From a checkpoint of a small class-conditioned image diffusion model: batches of 256.
Rows from block 3 of a small class-conditioned image diffusion model, named by matrix and row number. Rows with one number belong to one neuron. Each number is 500 + 40 x the weight over its row's rms, rounded and kept within 0 to 999. All counts start at 0. Numbers have three digits each. After the name is the row's rms in percent of the matrix's.
After each neuron's rows are labels from the 100 images, of 14848 (inputs lightly noised), where the neuron reaches its largest size: "strongest on" is what is common among them. Only what is clearly more common there than usual is listed. The data: histories of elementary cellular automata, time running down.
# gate: MLP gate (model.blocks.3.mlp.gate.weight, 768x192), inputs 96-191
# fc1: MLP up (model.blocks.3.mlp.fc1.weight, 768x192), inputs 96-191
# fc2: MLP down (model.blocks.3.mlp.fc2.weight, 192x768, transposed), outputs 96-191

gate.104 062:484541492548551504495504496493598465527534492487558525514581547506477529533484477558475534545516558420497517511537527514514521543531567559496547511484475483548503521431502512464475477470503434477530540459440485506554541532483543525545526515565452550474445611451516544486538486556535524526
fc1.104 086:460570479528470589447447503442475470427545494529512496508500526503526496525465446475525445509505508481441500489519494496529536481476466508554470433440459485506492491537498479538491503505482509457532542505538489511508477462493486508526533485452492516438533529484472506499536516467487469524
fc2.104 086:571492508508558488519465530463515454514466460474548472499485452462496492473518465550484520495417438484513561528494495520547524569497449479500542555511533465510516458538520496496524500577544528518580513502497466499525425550533483474573444478556470450441469513497474418472438524531535482404
strongest on: 110 turns on

gate.339 095:520529517486560474467502509524464523494477526498428469462480527516593536561520478538509526508416507508450498498554534500486491515495509472464551591522515570539439554563493479556520495431501501583551546456490458457472524575422485456509569525479516514438474442499470497483491490501493551497
fc1.339 092:470442459451466523526460506486505472441477504520455470504516522541411498557476498532439430506475502455503511508455569509466441479531470501505534455510483505480560525458511480523475515487492515500489441540549553496491491502445457515542542481448507451491593484565562479534438545549560498504
fc2.339 096:483503518488545470498535525488492507472471517435494424590482475444523484492489500473482516497481540512479506466481512470518521549515503563497474474508402499534556477621478503434471528415533463441503544475494460514557514490485534487475497498457557575569566505455484547498482481537482546423
strongest on: 011 turns on; 110 turns on; 111 turns on

gate.93 077:481436454589527482521488562527474535485537498540504468505539484539523513515475502519468523564558392502504510509506500523463483474580496579510494467562504445537572546532516520451389452512524465464491509465492557471469476549499568504501585485426496532488485553523504527517411511438467528560
fc1.93 080:501559492533552485474474540525464471579514530466490516492520511546468447470522547507498465514432522488510503491482487479470453481472467454447582532458502538476530507548525537574536543409546524522441549405504569452566488590505506509521500465506554539405483543504496499506469483471519491461
fc2.93 088:505433447488476502610508487506492449487525490518499524577515530518513453498487470463554502449469432534513503509533535529489495558551553495472455487463620529457469470552493511472613468541508465536463516566506554467521522405468482468540478526509537510545489492414515486480545484468476496450
strongest on: 000 turns on; rule: rule 75

gate.359 103:483516483480492464420411542504470469463498541517461455438509528531562406513479573575469482538494392510465520451502558528523478476509500536444461434472508526475509504559524484535491489525418538554472457476499485409401519558476543488455572531484506537469543474494447472536457537546581437452
fc1.359 098:504512490573470563435433501466559522464507514455454497515535482499488536474520471522475480509489463500516532508511478496484496503472503526512458441518451524558515511512502523504497451504454476577494435440538524442541469442472481501441591545524517435465497452517498522497555551494499478453
fc2.359 104:505460490424458479489524518486465531538510497500510571515452402541552496491535466515504496501497433507520542511550529419486499500528536436524526518493510451502550538415492433476497617492474492540538519544481507460504463522511535457445490457507559429586515494471470446520486516519539436485
strongest on: 000 turns on; 110 turns on; rule: rule 65

gate.431 119:525419473455458468479437536476465531469516529507505510512508492553490407456472539505461451541565446467467428464531519522501471462512474510516503469471513543471508504452515503486476535551442560515488389447543508513471499521544543490497529511477477559615495526553486503549488526534489507484
fc1.431 123:559532501493498481461460487460538587508480459490500524462546485592463517443518496419521491530520476501465449539500489509521470475486498490546449490444510481506569498454530487453493539566526521547490440461494442502550431438481472480498472473543513521554479487539467577488425548502462468497
fc2.431 126:564514542507518510502471520505519588479471462568520536494513426535538485594495505456547493567534543517468482508559494507454507513428555543598463508466485437515514460426492493532496542460463509532456448565455395523434475540463550451497566519546532545397478487517463431469541549497496480526
strongest on: 110 turns on; 000 turns on; rule: rule 67

gate.738 109:548511499469529496457427460505505488482530575567489469526536494534583423433477562488462489552513473467505547476466529528538489510502449473486499465455482480494513492446537500474430455502466425538479442490472506434459505474522500489521515536514453496497552502507482468527465486477467526483
fc1.738 097:524501492506467531507533480539513432419519512551467460488525488513526514568520506524468515548470479478536551522469498421430462521499524468488463484487520419485471468490464519445497529499523482521540481547504495460482478602523456518486486536437514447479481466562507503500529447480546513536
fc2.738 101:549549519455537447465475482499509480505557420492517532510484519398511523534527517509429550535485509476493473575545532492454511508525499567463465521507540499403383554483456428532471541465472503468435451547460443502471507612467523483504541499539524487427461551417484476503481483490447524498
strongest on: 110 turns on; rule: rule 193

gate.68 100:483483470475473441509481525541410505505476574528457479439493520539557478553562522532497477502476422502474439440538529500526495486557517512578526551505515494550487475516552410504498463481428527472481540492488491535546477516445534464541571492474502459457509493468476478525500546491518489468
fc1.68 093:420443496490549541540510483463499479511450559536478493502512565490495488473491522557476512459505479504482497491551460502467486525530502477485445497564504489503531440513479472481539493485536541463559473580467487427471544496485466531521518443473401486513521527526500482501505512516562531494
fc2.68 095:473412457510505507477493504469507486480483437521491466525525525458517475513495516504477498496515492546454440506486475482525472463533481468521535440457471494476561478453544498402524498449572544465559561490485509502526473515462471511561514466461515418576524487417474455482433535506498467511
strongest on: 011 turns on; 000 turns on; rule: rule 137

gate.705 069:538526523542504459460495490515510526537529518564495472530481465463517468468494517526513485505558534546472496525482465444492494511568502465524419455517481512491515481456473494470572475402490468502533468455529546482499525436468534494522526513488455512514545469438549508521529492542468404576
fc1.705 084:476494548463471536502484526473559535553553494468518485465489501574508530495469496526507515507440495580493521488526573508516479481472493567495537458457469511493574518466516475475461574472578524419545536501425501538489485452469521517480523531529497581483516499434539484494455497471575477519
fc2.705 086:504532444542435510539481460454531463507443525553507512545438447513554595390528548480502486473491512583545495504513541509509464504443540467491454446502497477499471480558485499463568534481507489509578522488461480460450505390460469507522545497523564527519506448476456549427520497462492428447
strongest on: 100 turns on

gate.588 063:528479443446465483543484461510510578561522433513484478476523518493439474463450458538521443568547505522387538459495470500473503446506444494489510510480488579522585523489505570518463440468484487523603511488476529472545452505484516600498486525552531512553503540427477546467494552538487497541
fc1.588 084:478528484449451471543486497521462475397510564489494542475459505472524464493540520489506501523555456501553455501521541422463411477495478472423456531457506517506503490499507562460604473494536513548557497527510498434455501526411494486435413481383488469548503475500497549545445578443522544496
fc2.588 099:537447466539540472495507536480510512481543557491458520550516501526602491516470534429499465512536559553421483511503528474434490529493571487527451435554534477536463522500505460503589450511514536499505449429424508516484444492554508487452495434512526468526551538551489500438527503461479509666
strongest on: 100 turns on; 110 turns on

gate.286 052:540521501466483659422426519518494453534520511494455570458523532570491428502481535587452431527504445446489462458491528516500476428479503561461509513485505497494495534511555474484542498475483522512533430507526567498483543547502451479497533514464468472477506512392485527614501491564477477479
fc1.286 128:449477507534472499517497573514480482617469496596499536510541480454515485473506549528519474448494504498511508503573534516469489500546470468526493499390499511581439517456506450489466452564515511459513502501460524496462478500482456581440510584516490542510454473512513493515436509484530511538
fc2.286 151:453471447521450491545573526509508442532465456531512449516484567498513500479452522470497481438505448507490582527416439529443515469445444456527497463518566509508502476511484484506477551610481509487405488506485438531460497469517486525509534381517496485525532510482547508516545541479518506469
strongest on: 000 turns on

gate.491 104:532537475492487547506444569534497539457454521532503473393481556560508513536535499546511467551432405484508498464457477411497490499480434537467432498567531523598457443573533487517566506471513477545495451475521557468495449531501480492515552508459473440466514454493536530526548536523498508449
fc1.491 090:476552484500492510507514476446511463600482504558457498485465516483538519524520499459482508420530556476497495496519466475460516575521505548463487531539472491561587464410540441474417557497487465495522492506451489483484489417516536560519465509480566551523540492544419459491537540520518565501
fc2.491 094:481503482487534482459547479460466400504494459482508453498533514550426541417479497459471486447482538477520518460442523570492504482525457506460485499505512505504448515545539493441543478515496461527509461554544469442510532525490493548431477471562520519623467516503548494564492482519528501454
strongest on: 000 turns on; 111 turns on

gate.386 078:478460506467535480474502509460451427401505473505528554487497463471577523438559530483488514568511437467522507466454540510466473545574504457568536556493528519517538448500488486455519593541504536512579519484473495520520466542498456533487508506405501530494449478484515526535474528510548474567
fc1.386 094:605517533518516503519532522490523523520506556495450475539568480547473525485467452487524501447546539434494537518494471480530538501456497517498417422514493424514405538488510479535504463503514443430432429516494515498496534443513536496521509472566519539517553481472476477479505450461529516420
fc2.386 083:465483516487574492431464486474529468466503462506439422461464496490543515464507454498487492484522526495578480480475533456508505481542517500448481499443507516506492487444478470469462537502506506545478456450507441525569516448506442488474525521531433474508485564471505520536465511501462529521
strongest on: 000 turns on

gate.608 073:496492484451521510502387537474481475534515555512437478463451514482558505522503489518448431539513488500506497429449461469510504449508438552495446495574510460425590517549463436494449521498496528538466515565421543445477384533451482550524522487476426478553498450459512517543484521451398506509
fc1.608 097:605464465422492561502494396583521434511475432531529519509487494509499539520445506521464547458612499534535502525505471487483543486494551487500514502519494484499464520517489498453485547525472485542473443503444486451507487541561495497523464553512526474524469505482448583488458531503461424476
fc2.608 088:539469480610510516474537457378473454516508516486492458476495589459541484495486516494431504473505544518491510526519512503442473566492494513495509479477477514491522483487466460562508514506408472477493519490472451477475527524508482518503502457478564510490546457439495514552503496493487470473
strongest on: 000 turns on; 011 turns on; 111 turns on

gate.288 078:477525509470432526523431498467498523560480452525489491517488465444601476527465484536428543560493525527457516534469480506518537527486463523493492517459513525513557464477519444478513459455537531562498381489491465526563519475471525519515549516485450492591543483530491477477475453499491531509
fc1.288 096:508518538547508406475549476465453469498542460540471423489438566463497501474497504447491527526473524531535498496463497496479461456533558408431515536539528534461471473532473553528506494466506524564489622515555517450486523566485521494464554436514573462481496545519535493481540477520510530473
fc2.288 095:509496540413526518493471536484506452494517510509513360516451442456476494515507525536559487547502390438485473508483496448484511435552503501518510498478567527455414508553429504494488473545529511475589545537553552464546543480499533484437530461481517554530523509532544447541508480561492541544
strongest on: 110 turns on; large cells

gate.83 109:556526526515498375457428545505500497530496519453462489437471520584520507494528567576477515502492385512504490468488559475503517535532491545486522468523509516503518479460555450463502542510526486543472484496456529538461443542494561435538573515455482521485501441481452540546506520506523520452
fc1.83 105:432480476526484551527552436507517546474539512570527534526559502545506481508487473539546458479508538524474481514482523494504537453516445449523496486390481530462469515524506518463496542469509529492515558504476536437495506523531445544501582590466525503543495569485562491493569489497481400566
fc2.83 118:479512513557414545572469474521510539469543533589525544550493520507570550462543518444489475477554439502545517488584486575467509487416562456511475476525531458397478473477503460559410413507417503487447458479474501485486501472500419494550517465526480520478500477502529551497498517474453462476
strongest on: 111 turns on; 000 turns on

gate.657 111:523558472470461500516502542592612500552533502464463535476487483465517491463525488527475499482555442528420446386485569484483428481554536493466448476417567476562538469539472531467529541405427484495489513504470549550492581571464487479509523538483500502455513487464539479516432503466482476484
fc1.657 118:508484474442503513463419517477533545410474488467509517511508550498504500495560479556463526467522466532455497511503517464448469538574522505533468530515551499545511485509538439484565549507511539517464489501507522470521528512518478453450517484543521574455537528528494531497444485431529445447
fc2.657 124:513507481562533449495576520503412552501569600462470460553457482484440524440562520492486493468441505443444436478521531420462491580426497511531483466538571528495455492425466519449436436496471501497502471497505530449487535497468475474447521468535493494530548506534514562487534599599641513499
strongest on: 111 turns on; 000 turns on

gate.214 096:568494493458531513441417517522430500443458532529471433484480516512504497534467520545483453561554461548508500484516527529535467506482496508480517514526478534533543500556472510509613516480498512562464428501447504454484505541534494494544524485490502501529512503430500543528535509411543465473
fc1.214 092:414523431491437470550520479468476523492447476562457452474505470438565507538525498444432515485458539516453563554532528455509551519431510519564400588476498541543509504492451447554515564578487516490505405499480506517522543479432421493508474540592507468541444529489576494479443502395514507465
fc2.214 100:472426531481422518499488438479435492537495499503542406529512461455559555555492455481422507485492432501524542493533454510484521474461480516514536479479585503481496503501501494455434512492520465509525474501526463519507518538488500502546475498572508461535513457559552564439576573477497490532
strongest on: 111 turns on; 000 turns on

gate.336 082:514550461447437508515476489439534477455511543554449490499496547546526544550495492554532469494499461539467516468549501543489499516497474497491508521460473483508610530611566470460537441428512477460528510446492527493466512460505551445492600507466442515483474482461502498482547521549493538440
fc1.336 088:508497502466528473550443484555483517495527501511485482464476451517497503511544470483492516518469451518523488491512521512497477486483474536391516559502524562484546530573475412503539428451467502533575481506502506478465517492501498481527534581437507489403455473433517477506516474556494490524
fc2.336 077:509402464415538502478493519524481537520506502519474450450522532577440447454513515489469529490529544400509488493516472489457425554470468435512526450523496549531471464485425507561491489478461489479559520497518478489457457441426514490524512507492493485513497471556511483395537512599461504506
strongest on: 000 turns on

gate.445 122:493439481506486541469485541499540523512504538482487521477444464518567442467473531446472453515515422527499430506503510498499480492470470496439548493458520461492497569491465505529440478437443537517447379493529525513477486495524540499462481553439564479556527498519510468533510491517478560513
fc1.445 106:472508465555469453524471566525484487561473453431519518518482497589513521522470496532434472490412422534513424554504480515512552492534502530431496461489521456516480514443483523515426614436494534492518401536520511554523521520540549487499506520470580470467512529510532480496491487548513582489
fc2.445 122:467479455423527521443516539463514489496502486502516513506562496470442536473489534525430529531526469432486421557586550573450482524540436497501508532514596580537482530506389463473484475523503487468528477462533482534499505490468496489479490523493570423496537464554498537443480435562500584540
strongest on: 110 turns on; 000 turns on; 001 turns on; rule: rule 67